From a checkpoint of a small encoder-decoder image transcriber.
Model: 19.6M parameters, 48-pixel images, encoder norm batchnorm, encoder activation relu, encoder depths [18], encoder widths [256], decoder width 384, decoder layers 10, decoder activation gelu.
Training: 4500 steps, batches of 64.
Data: 147500 training examples, 2.0 epochs.
Rows from block 3 of the text decoder, named by matrix and row number. Rows with one number belong to one attention dimension. Each number is 128 + 24 x the weight over its row's rms, rounded and kept within 0 to 255. All counts start at 0. After the name is the row's rms in percent of the matrix's.
# q: attention query, key and value (stacked) (decoder.blocks.3.attn.qkv.weight, 1152x384, the q third), inputs 0-76
# k: attention query, key and value (stacked) (decoder.blocks.3.attn.qkv.weight, 1152x384, the k third), inputs 0-76
q.76 095 [128 128 128  63 128 128 116 128 128 128 122  67 128 128 199 136 178 155 128  85 128 128 128  93 123  89 128 217  92 128 128 128 128 128 167 128 128 128 153 128 128 128  82 128  39 128 128 128 144 128 128 128 128 128 178 128 128 128 128 151 128 128 128  91 128 128 128 189 189 128 128 128 128 128 128  74  85]
k.76 104 [128 128 128 128  80 128 128  90 105 128 128 128 128 183 128 128 128 105  90 128 128  77 128 128 128 128 128 128 128 128 128  96 128 128 128 128 115 128 128 128 128 128  50 128 128 128 162 128 128 128 121 128 159 128 112 128 128 179  97 128 128 128 128 128 128 170 128 128 128 128 107  86 174 136 104 128 128]
q.77 097 [ 98 128 128 128 103 141 128 128 128 128 128 128 148 128 128 128 107 128 171 128 186 128 128 128  88 128 128 128 110 141 180  74 107 128  54 201 113 184 128 128 128  81 128 128 128 128 128 128  68 128 128 147  61 128 128 128 192  83 128 184 128 128 128 128  87 128 128  50 128 128 128 128 128 128 110 128 160]
k.77 107 [109 119 128 128 189 128 128 128 214  86 101 128 128 128  56 128 147 155 128 128 128 128 128 128 128 128 168 128 128  65 128 128 128  92 128 128 128 128  73 128 128 128 128  90 128 144 128 176 128 173 128 128 128 128  73 128 128 128 128 128 128  87 128 128 128 128 128 128 128 128 128 128 128 139 142 128 128]
q.78 109 [128  93 128  95  81 128 197 183 128 102 128 128 128 128 101  31 128 128 128 128 133 128 128  79 190 120 128 102 128 127 186 128 128 128  93 128 128 110 125 122  58 171 128  77 128 128 128 164 128 128 139  76  88 128 128 128 128 111  96 128 128 128 128 128  77 128  97 174 128 128 128 128  69 128 128 128 128]
k.78 103 [128 128 128 128 128 128 128 169 128 128 128 165 102 128 166 128  97 128 128 128 128 156 128 128 128 128 128 128 128 103 128 128 128 128 128 107 128 164 109 128 128 109 128 128 117 128 187 128 128 128 162 128 128  81 128 128 128 128  69 128 128 117 128 149 128 128  68 128 128 128 128 128 128 128  85  61 128]
q.79 093 [128 128 128 128 128 128 128 128 128 128  76 128 128 128 128 128 162 128 128 128 128 128 155 128 128 128 128 128 128 164 128 128 128 128 128 173 128 128  90 128 128 128 128 128 128 128 128 128 128 128 128 128  58 128 128 128 128 128 162 128 128 128 128 151 128 128 128 128 140 128 128 128 120 128 128  84 128]
k.79 103 [162 128 128 128 128 128  98 168 128 128 128 128  93 128 128 128 206 128 128 165 128 128 128 128  73 128 109 148  83 128 128 128 128 128 128 128 180 128 128 128 128 128 128 128 128 128 128 128 186 128 155 128 128 128 128 128 128 120 128 128  81  82 128 104 128 128  92  67 128 151 128  90 128 128 128  63 128]
q.80 092 [128 174 128 128 128 199 128 147 128 128 128 128 128 128 128 128 128 128 128 128 217 162 128 128 128 128  76 128 185 128 128 128 128 128 128 128  52 128 128  89 128 128 162 128 142  85 128 128 128 128 128 128 128 166 128 128 128 128 176 128 128 128 128 128 128 128 173 128 128 128 128  39 128 128 128 128  32]
k.80 102 [128  93 201 164 128 128 128 110 147 128  87 156 128 128 128 116 128 128 173 128  87 166 128 120 128 128 197 128 128 128 156 128 128 128 182 128  67 128  80 193 128 128 128 128 182 128 128 128 128  91 128 207  61 128  79 128 128 110 144  68 128 128 128 128 128 128 156 128 128 128 128 128  81 180 159 131 112]
q.81 109 [128  72 163 128 128 128 100 104 167  87 128  98 171 128 102 128 128 128  91 128 100 128 128 100 128 128 128 169 167  95 128 128 128 168 121 128 128 191 128 128 128 152 173  89  87 128 128 100 118 128 128 128  51 128 124 128 128 128 187 128 128 128  87 128 203  96 128  94  99 109 128 128 128  61 128 107 183]
k.81 093 [128 128 128 128 128 128 128 128 148 128 128 128 128 128 128 175 128 128  87 128 128 128 128 163 128 128 125 128 128 128 128 128 156 128 128  94 128 128 193 128 128 128 128 128 128  87 128 128 128 128 128 128 128 128 128 128 128 128 128  38 102 128 164 128 128 128 161 128 128 150 128 128 128 138 180 128 107]
q.82 087 [128 173 128 128 128 128 128 128  88 153  49 128 128 128 128 128 128 128 128 128  78 128 128 160 128 128 128 128  80 147 128 109 128  65 128  84 128 128 105 128 128 128 145 128 128 128 128 189 128 128 145  76 143 128 184 128 128 128 128 128 128 128 196 128  82 128 128  90 128 128 128 128 128 128 128 128 128]
k.82 102 [128 166 128 128 128 128 128 128 128 128 128  97 128 128 146 128 128 128 128 128 128 166 128 128  83 128 128 128 128  96 128 128 128  73 128 163 128 128 128 128 156 128 128 128  79 128 173 103 155  99 128 128 100 149 181 128  66 128 114 128 128 128 182 104 128 111 128 128 128 128 128 155 157 105 128 128 128]
q.83 106 [158 128 146 128 128 128 128 162 128 128 193 155 128 128 128 154 128 128 128 128 164  95 128 128 142 128 128 123 128 128 128 128 128 128 128 128 205 128 199 128 128 128 128 128 128 128 128  77 128  97  99 128 128 128 128 128 128 128 128  87 128 128 128  91 128  48 128 128 128 128 128 150 128 128 128 128 128]
k.83 094 [128 128 128 128 107 128 128 130 128 128 128 128 128 128 196  99 149 128 128 128  55 128 196 128 128 128 128 128 128 128 128 128  97  37 128 131 193 128 128 128 128 128 128 196 128 128 131  87 128 188 128 128 128 178 128 128 128 128 128 128 128 128 143 128 125 151 128 128 128 151 128 128 128 172 155 128 103]
q.84 091 [128 128 128 128 145  85 128 128 128 128 174 128 128 128  59 162 128 158 128 128 103 128  78 128 128 120 128 128 128 128 177 128 128 146 171 145 128 181 128 179 128 128 128 128 128 128 128 128 128 128 117  74  37 128 128 128 128 128  95 128 128 128 124 128  41 128 128 128  76 189  65  99 128 128 128 135 128]
k.84 091 [128 177 207 100 128 128 128 128 128 128 128 128 185 128 128 128 156 128 128 128  84 128 128 128 128 128 128 128 128 173 128 123 128 128 128 196 101 128 128 128 128 128 128 128 128 139 128 128 181 128 128 128 160 128 128 128 128 128 128 181 128 139 128 128 128 128 153 128 173 128 183 128 128 128 128  48 128]
q.85 076 [107 128 128 128 128 128 128 133 128 128 100  96 128 128  83 128  41 128 128 128 128 128  89 128 128 160 128  99 128 192 128 128 128 128 128 128 128 128 128 128 149 128 128 128 128 128 128  82 128 128 128 128 128 128 128 193 131 128 128 128 128 128 128 128 128 128  89 128 128 128 128  96 128 128 128 128 128]
k.85 099 [128 128 203  93  83 128 128 128 128 128 128 128 184 128 128 128 128  70 128 128 128 167 128 128 128 128 128 128 128 128 128 128 174  95 128 141 128 128 128 165 106 128 128 128 128 103 142 128 210  56 128 128  76  95 128 128 128 128 127 128 128 128 113 128 128 198 128 128 190 176 128 128  94 145 128 128 128]
q.86 099 [128 128 120 128  90 128 166  97 128 128 128  94 128 189 131 128 128  76  95 128 128 128 128  99  83 128 114 169 128  90  71 116 128  92 159 128  68 128 128 128 128 128 128 164  67 128 178 128 195 103 128 169 128 128  95 128 128 128 128 128 128 128 128  75 123 128 207 128 128 128 128 128 128  94  86 115 138]
k.86 095 [128 128 128 128 128 128 128 174  92 162  56 128 128 128 128 116 128 128 128 128 128 128 150 128 128 128  84 128 167 128 128 125 128 168 128 128 128 128  72 128 128 128 128 128 128 128 128  89 128  70 128 128 128 128 128 128  40 128 128 170 128  60 128 128  93 128 128 128  58 169 128 128 128  58 128 173 128]
q.87 103 [179 128 128 158 128 128 128  77 128 112 128 128 128 128 128 128 128 128  95 128 128 128 128 128 128 128 137 128 128 128 128 128  72 128 128 128 128 128 128 128 128 128 128 179 128 128 128 128 107 128 192 128  63 111 128 128 128  96 128 128 145 128 128 128  76 107 128 199 128 112 128 128 128 107  87 128 128]
k.87 100 [128 128 128 128 159 128 128 128 128 212 128 148 167 128 128 128 114 128 128 128 128  97 128 128 128 128 128 116 128 119 128 128 128 143  86 128 128 128 128 128 113 128 128 128  93 128 128 139 128 128 128 132 128 112 170  84 128 189 128 102 128 182 128 128 128  96 128  45 128 128 128 128 139 128 128 128 128]
q.88 104 [128 128 128 128 128 128 128 128 193 152 128 128 128 121 150 128 128 133 128 128 128 128 128 128 128 128 128 128 128 128 128 128 136  67 128 211 156 128 128 128 128 128 101  75 128 128 128 113 128 128 108 128  45 128 128 128 181 128 128 128 128 128 128 128 128 150 128 128 128 128 128 128 128 128 128 128 128]
k.88 093 [157  96 128 128  84 122 128 128 128 128 128 128 128 128 128 128 128 128 128 128 146 128 128 128  39 128 195 128 128 128 128 128 168 128 128 128 128 203 139 128 128 128 128 136 128 128 128 178  85 128 128 161 161  67 128 128 168  70 138 128  81 128 128 128 128 164 111 128 128 128 128 112 128 113 128 128 128]
q.89 100 [177 128  94 128 128 209 128 161 128 128 104  67 114 128 128  68  87  85 128 128  75 128  76 128 148 128 128 128 128 128 128 128 128 128 128 128 128  84 107 148 144 128 128 163 128 128 128 128 128 155 142 128  94 128 128  58 128 128 128 128 144 128  92 128 138 128 128 152 128 128  67 128 104 128 128 128 128]
k.89 103 [128 128 100 128 128 128 128 128 128 128 128 209 128 128 128 128 128 128  91 140 128 128 161 128 128 128 117 128 128  98 119 128 128 128 128 146 128 173 128 128 128 122 128 128 128 128 128 128 178 181 128 128 128 171 128 128  75 128  46 128 128  73 128  41 128 128 128 128 128 128 154  82 128 128 128 128 168]
q.90 098 [191 128 128 102 128 128 128  96 128 128 128 128 128 128 128 128 128 128 128 128  89 128 128 128 128 128 128 128 128 128  67 128 135 128 128 128 129 128 146 128 128 128 128 128 128  54 128 187 128 128  70 128 128 207 128  88 216 128 181 128 128 175 128 113 128 128 128 128 128 128 128 128 128 128 128 148 128]
k.90 100 [ 73 128 128 170 128 142 128 128 128 139 128 225 128 128  97 128 128 128 128 128 128 128 128 106 128 128 128 128 128 128  93 128  96 128  70 128 128 128 211 168 128 128 133 128 128 128 128 114 128 128 128  55 200 128 152 128 128 128 128 128 128 132 128  66 128 244 156 128 116 128 128 128 128 128 128  85 128]
q.91 093 [111 163 128 128 128 128 128 128 103 128 128 128 148 128 128 128 128 163 128 130 128 128 128 128  94 128 128 244  90 128 128  81 128 128 128 128 128 128 128 128 128 128 128 128 128 158 128 178 128 128 139 128 128 128 128  56 128  68 118 230 128 158 128  85 128 167 128 159 128 128 128 119 128 128 135 128 128]
k.91 108 [128 128 120 128 128 103 128 128 128 128 128 128 128 163 128 128 128  92 128 128 128 128 128 148 128 128 128 106 132 128 128  51 128 190 128 155  93 100 128 128  95 128 128 128  69 163 160 128 128 128 111 128 128 128 128 112 128 128 128 128 128 128 154 128 128 128 128 128 128 128 140 198 128 128 128 128 102]
q.92 089 [195 128 128 128 128 128 128 128 128 174 135 128 128 128 128 128 128 128 174 128 128 128 128 128 128 128 128 128 158  71 128  82 143 128 114 128 128 128 128 104 128 125 128 128 109 128 163 128  59 128 128 128 128 128 128 128 128 121 128 128 128 128 128 162 128 128 128 128 128 128 128 128 171 128 128 103 128]
k.92 093 [128 201 128 128  87  91 128 128 178 114 128 129 128 128 128 160 128 128 128 128 158 128 128 128 128 128 128 203 156  67 128 128 128 128 128 128 128 153 112 128 128 128 128 101  90 128 183 128 128  80 128 128 133 128 128 128 128 128 128 128  38 128 128 128 128 128 128 128 128 128 128 128 162 128 128  82 128]
q.93 096 [128 128 128 128 100 102 149 128 128 128 128 109  77 167 128 128 128 152 183 128 172  90 128  96 128 128 128  87 128 128 128 128 105 128 105 128 128 128  87 128 128 127 128 128 128 128 128 128 103 138 128  55 128 128  75 128 128 110 194 128 128 156 128 128 128 160 128 128 128 128 125 103 128 128 128 157  75]
k.93 093 [142 102 128 128 128 128 128 177 128 106 128 128 128 128 128 128 128  60 128 128 128 167 128 128 128 128 128 192 128 128 172  69 128 128 128 128 128 136 128 128 128 128 128 128  74 128 110 115 137 128 128 128 128 128 117 128 148  40  77  58 128  83 128 128 128 128 193  64 128 128 128 128 128 159 128 128  61]
q.94 097 [163 102 156 161 128 128 128 128 128 128 128 128  89 154 184 128  90 128 128 161 128 128 128 128 128 128  87 128 128 128  55 128 128 178 128 128 166 128 128 128 128 150 153 128 128 149 103 128 118 128 128 128  59 128 128 128 128 128 188 128 128 128 128 128 115 128 128  99 171 128 128 186 128 128 128 128 128]
k.94 100 [128 128 103 110 100 178 128 128 128 128 180 128 162  85 161 100 128 128 128  72 128 128 158 128 128 128 128 128 106 128 128 128 128 128 128 128 128 128 128 128 128  96 128 159 128 191 128 128 128 128 127 128 128 201 127 112 191 164 128 128 163 128  93 128 170 128 128 128 128 128 128 128 128 128 128  90 128]
q.95 099 [128 128 128 128 128 128 128 128 128  65 132 112 128 128 128 128 128 128  59 128  95 128 128 128  69 128  90 128 128 128 128 128 128 128 128 114 128 128 128 128 128 179 128 128  95 157 128 128 160 176 128 150 128 128 128 172 128 128 128 148 128 128 139 128 164 128 118 128 128 128 128 128 128  82 157 128 128]
k.95 093 [128 128 128 128  63  54 128 128 128 128 128 128 128 128 128 128 128 248 128 128 128 128 128  64 128 128  40 119 173 128 128 128 128  96 128 128  86 128 103  58 128 128 128 128 128 128 128 128 128 105 128 128 128 128 128 104 193 128 128 153  75 128  78 159 128 128 128 128 128 128 128 128 128 186  96 171 128]
q.96 104 [128 128 193 128 156 128 196 128 128 128 133 118 128 128 128 128 209 128  81 167 169 128 128  85 128 128 128 128 128 128 128 128 128 128 128 128 128 240 176 128 128  69 137  94 176 160 128 128 128 128 128 128 128 128 128 128 128 128 128 108 111 128 128 128 172 128 128 128 128 128  95 128 128 128 128 128 128]
k.96 107 [118 128 128 128 128 175 128 128 128  55 128 128 128 128 128 128 128 128 104 128 128 174 128 177 118 128 128 101 128 128 128 128 128 128 164 128 128 128 128 128 128 128 128  85  76 128 128 128 128 128 141 128 106 128 128 128 128  90 151 128 128 128 128 128 128 146 135 122 220 174  47 128 128 128 140 128 180]